A small sound classifier, trained from scratch.
Model: log mel input, norm batchnorm, depths [1, 2, 1], widths [128, 128, 128].
Data: trained on chords played on synthesised instruments, 52083 training examples, 9.1 epochs.
Rows from block 2 of a small sound classifier, named by matrix and row number. Each number is 128 + 24 x the weight over its row's rms, rounded and kept within 0 to 255. All counts start at 0. Numbers have three digits each.
After each channel's rows are labels from the 100 clips, of 14976, where the channel reaches its highest value: "loudest band" is the band of the loudest frequency at the time of the peak. Only what is clearly more common there than usual is listed. The data: chords played on synthesised instruments.
# conv: width-3 conv (model.blocks.2.conv.weight, 128x128x3, each kernel summed), inputs 0-127

conv.35:118071139118143117100109108115118151125116156170162104099121105142119128153122108126105095090154160104133086114165119142167137168118150169104173137108137137138152123068175135138133124120139127104111139117135117119150149167117159120114153168124131118150104115079120058130099133102120110129098097178109126097153146137151120135159138181150133159151165115113112136130127126152134117090136
loudest band: 2000 to 4000 Hz

conv.46:117145128099152096136128112129116163142125128205145088148130137123135095098109101115134162114107158115152129137113109122116096140118124089145155158131191104123169131133143098154168124146115136153137147146106122125138123165129152125102116125125063142141127166070096093130091141123144117120153144115140120110143119125153102085155133120189119135151090068159135128147106139091132113146148
loudest band: 250 to 500 Hz

conv.18:125146142181143120123103119112141088125147151096140151095141134138127132148115144182121117104194118128134139162136153145180165122133119120114119126137109121152098097102092127114115135114120153097170108090114127149099104082117130129177103116149127068124078126102152108122171177145130103122133132104118133140141154097099153118125109191137131113109182103154147120128146138113110109142145
loudest band: 500 to 1000 Hz

conv.32:126200119118140085103147151118101173108123069138119174135173149133114156116161162115090122132106122136073121146101120124138115108134155111155106130159098113146138150141119126136130141114123130127133156099109104103139185131147138133084094132114107157098103130133108117108134087102101090177149103101150177130092122154124098135124129151159176134118146145105110154121131145124120117116093
loudest band: 500 to 1000 Hz

conv.37:116115142088143173140118080128169118162153114154151121102146163149109147115129098096141113155168159107168118111154140108103137154102130098125175133108171125172121125171067155113151097125111120169130148127128133132123150124135159102103101122151151089137087150157139171147113099080097146165128142099130143118109108126118136107142143127122126133094124156096137176102129126095120098115131
loudest band: 4000 to 8000 Hz

conv.88:124162147114157090104131114108153123180126092150161092153179132116123120150130148110130133132108127114112104183082100133159190131133111184124142158127128133205137126105153112158135170128119141094134141122110116117089112135094113164132096159139123120077143139116105132112144112166104154124136160132099159136140131130172132106119127137152141179106100100122111115149143121117136104129123
loudest band: 500 to 1000 Hz

conv.122:131137118172181113111098104136161166194145142100119151111108091100133125118162135138127136142134167123108126131136108150161170098130138112156093093123154104164150094093143120120151160112103139135113103109138121164126166145137132136159156129166123108153111114150112101126119141207110170100161158099138156165138148128110128118107134145157084139127148087144138168107131130119117121122114
loudest band: 500 to 1000 Hz

conv.98:124155137150174156107123138141131143131182118085083122127137102137146108135090124158100149159075094101114156122093125132132131145130121164163144153106124109156140124086148133136118104151135135163116102132102091136118107133192154136129130116145152132148154117103142163126117112128125148138100154156090095053133116108142129114070108151148122147080107154137123144088112170108117120140134
loudest band: 500 to 1000 Hz

conv.111:178106135105084125136135110133115097109174077106112108115095156145112151111169137094129105065138115098160124100146144098138136159149168126104135116133136152125136136125136137165127150108095131106096081130133109135104123144146141134106106141130094106103125157140093119119133088102130095102135161178105135172119137138143093141141154133156074099113115172128134096165135141124100088145145
loudest band: 2000 to 4000 Hz

conv.49:131148140136113142120171155120105164140133150096094117141131121114165151150126118126106099132127139146125123159098146124165098117136159169111130141091161153136131129113112137100123150128129142143141159108110145169089065103126142102126152138180129062111139164125138121142183141087161087119202135123142145139131143095151096091122131102153122101128133134106156124139137126129102089080113
loudest band: 250 to 500 Hz

conv.108:158104100156106104096066129140090119173141108149114186127135136130137125113082138131136149103139132134123140114148174131109120154090126117139129103143130133146093118124111128154101120118115092118109128108137157086171120127137136116111140142106181126189089110120108163122113121131108095119078103123119147113180107168125089123099107157137151110157104155118107141114116149125155125177080
loudest band: 2000 to 4000 Hz

conv.64:102112153112131111059115137113137129150181177105128151134100133148124083150129112156140091151146100159169122081121143107101118124086134127124085150160123130133099133109126139141116100114138136103099129143143098143133107095084128116149137105149129113175092086111110186080113148120140105108126099141149113143157137138125085081133147108124157130131079134122097108129117173131109127113116
loudest band: 500 to 1000 Hz

conv.87:121118143138143156122107162137092133130166148123129162063137089109100123162119138180129142086081104146153171100149119140113100103138146127126104122109139097114096152130097119108096117149154171146155126088108129094105116133204155109112088100151127118134119132147131164118148122114100158121097121109056105143173124137165138138109125121124149138111127152107100130124134137125117154133110
loudest band: 500 to 1000 Hz

conv.44:136127132111122095110103171123176070127130118142145159130164158116080143126142150137111134145142131130112112168132132121148153127138160096128129136176082100145132147108109134142139126163161159120149162150149095117123084154136111179126140131175123137184117129132119119090114136122100181099110132080107143119113132131109126140150107131125108149114112121153082090140110135195148115102172
loudest band: 500 to 1000 Hz

conv.110:112128121138130139166124126118172110133118150160101119136122102102120110136128122137138119165118109144134110167108126143141134139147104078128086161130114068109122104108033106104122144163176125109173139092104096157138128114141134149124125142108143098169170122107116124135129141102083154109087137092155121096093123155116135100079139148121136143106124127136153122110161109117124167154093
loudest band: 500 to 1000 Hz

conv.36:115152149120096131155139133134085129170153150152122096103156159149102140160160135130129162097156110167138144148137100106106105132140144128089161148162091148134124136093089109097154086117100103135146172132135141121140156139154087185129104126130162165112139144122150082149170117125121162159143152070107128101139114147136146161109131133091120130134110172121142151112128095096145148124149
loudest band: 1000 to 2000 Hz

conv.48:128134119099135128092126134122131124123140128230126149101155128129121107165157158115144097170107106152152143111109113119141096137161132129115126111133107147124167130143100102128108116090129092114146135118132123146097201126113133103150095131142131123113207170118099131126109120146158158136154120120164110205108110135124131141116103116146156141096109161146152122133134140123100116101125
loudest band: 500 to 1000 Hz

conv.5:124105120149124120134180142125132147143124161113147099093139102161117090106136115142108172108113144155115099132135126119161130119058108125171127149088092121142163126108134083125148170106118111085152090105110106127104088115131133117116138153135131155154114162153122102145148123120132118174101113144090141190136129127121168119117120203116140114109172134136118123129154141157138120093095
loudest band: 250 to 500 Hz

conv.42:141111144091151167079071145146145076162165164132144092099109137121079130151135121115137124110153108138171124102137121121094166135103140111092087133153126113099098159127088136091124086103117136075120101108104117139132115121132156134125146135151156131163137123154105133130121100117074121135083124075124125103105107112098131135096121152113112125155087142171127123131112143115148117106135
loudest band: 4000 to 8000 Hz

conv.102:105146098079142101102127104100070124130131122090119105121121136155107152105164127128115125124098155125129140103166124113115063133154127142139135161094154127114120155126180114151143135147114126149131165125144101127115107087152112129147112122139104091107115157154091114111157142105128074127149147174123110106146122098134166088147124154138159091126091139144098125131151160128087082178133
loudest band: 250 to 500 Hz

conv.13:112129101099161122175122098098094110160143113108156120105084121106136113150122116102102156139165099112133143092106125155120120084159107116104077159139117112195139108126093155164119069083150141163131118115151115139159127132111131151116104113110123128142142149159148140122146152157110160116137127121144114121143143089113095129122073114155091097150136159109147143131124106118180112103141
loudest band: 500 to 1000 Hz

conv.95:130100146152124127162124104118118130096138141102122186148133140098109110155157149142099136121121138136097157145144149106178128110145093136107151103154092188059133179067145081099136141104136084157134125132107122116084113121125123102147111127115145124112150149135156098112122139153135144109136111140143137201121160097151122173131176146129138127105124121143126128128152142093156122133122
loudest band: 500 to 1000 Hz

conv.6:117141118149187129100109108107110133110169122076119132126132130131163144142126150122125109149115137114111136105120161134148115128146138163136151123121106140172135167102178109127096118180136088154116119093128124146130106111128109141141090162177076146150161155164139131143132115150148143119202126184192112077126132128121144139141155141168114134110132140138105143125084157123123117114128
loudest band: 500 to 1000 Hz

conv.8:134129122138146142129144131149125140135097139151119109111175150135092120105157115124104146209129114133131121172098126072154144138117129101133179135164123121133184116100107137124108149142155119145127181125121130122121100144140135134124169104161147144144122160122140116144131085108140099150165139123188162147120122132100079078134108140165121162113097134154125095117147174129106161160128
loudest band: 500 to 1000 Hz

conv.52:141125125105134113083082176106087150105125135129077113098105128147123142098148159128096115096113084133118131165151158134120098136114131129156129127069084106112139091141131109128123126069133142158118099116092095140115128143122152095089129152142115134109134110136144162137143105124120113122150132132120125100112127130048135135085130103112156104158070115127088119116112121119170153137156
loudest band: 4000 to 8000 Hz

conv.69:130152141123109147064180147131129112126121177090162140114168126181092159133129149138122144155135093130132142203135112133136113114102180128122077150181103105169146145115147109113124143165137145143197140120100089166141116109132130110117133115096131132154117134110107115108173125143139139150124121100128082091125115156141115120103127117137121100123115119112138149112123098111135152109120
loudest band: 500 to 1000 Hz

conv.70:154132095171133161131158091122153148139105103146116125111126119153136108142147136108119154119138154099118104099075130159089141098156094131138114149170125169113111117131050112183134122174137129137147093063109145111152125126136138125170121107125125093139123155147131118160153127089107089129121131102151124142133147119156144105144127141164076118113125096106150158130149129087139151161147
loudest band: 500 to 1000 Hz

conv.26:140116114110150110124171106103093175127116137142133111136155100102139113134133144085131119113126104119093097151147096093108082119137177090110131165185094110125143138105087091141120120132116115110149160119128088135166144131102099087145129111139119149144107136184145157141098123096179109117135111117121145121156172096163100128128114160134133111120159102117126097100125144098145084163139
loudest band: 500 to 1000 Hz

conv.11:124110116131133152093149120130143094132175156071151093166149117159100115132150162121147116130122105110168127107184130151129121164135166165131153106149141132075101140129222131141051127100096114136106135112123121126133136120156147145139116111129127120115122158149130119133116165149126126172163127083132125127091114138127168124130122119133151128152146122131155141128107119074108142135111
loudest band: 500 to 1000 Hz; 1000 to 2000 Hz

conv.103:122107128183157131130141128159102105162192137109115146113125106130143123182111127122127177134086099114134137159135135148161105110123160151129101137116126091157129133121137106109078121140149150130118101122136110158115135110134099061153129130156119167118048141166145160164170110113123140110142107123155140161128124090133116155126131102139075117113154144102121104091133128140102124149142
loudest band: 4000 to 8000 Hz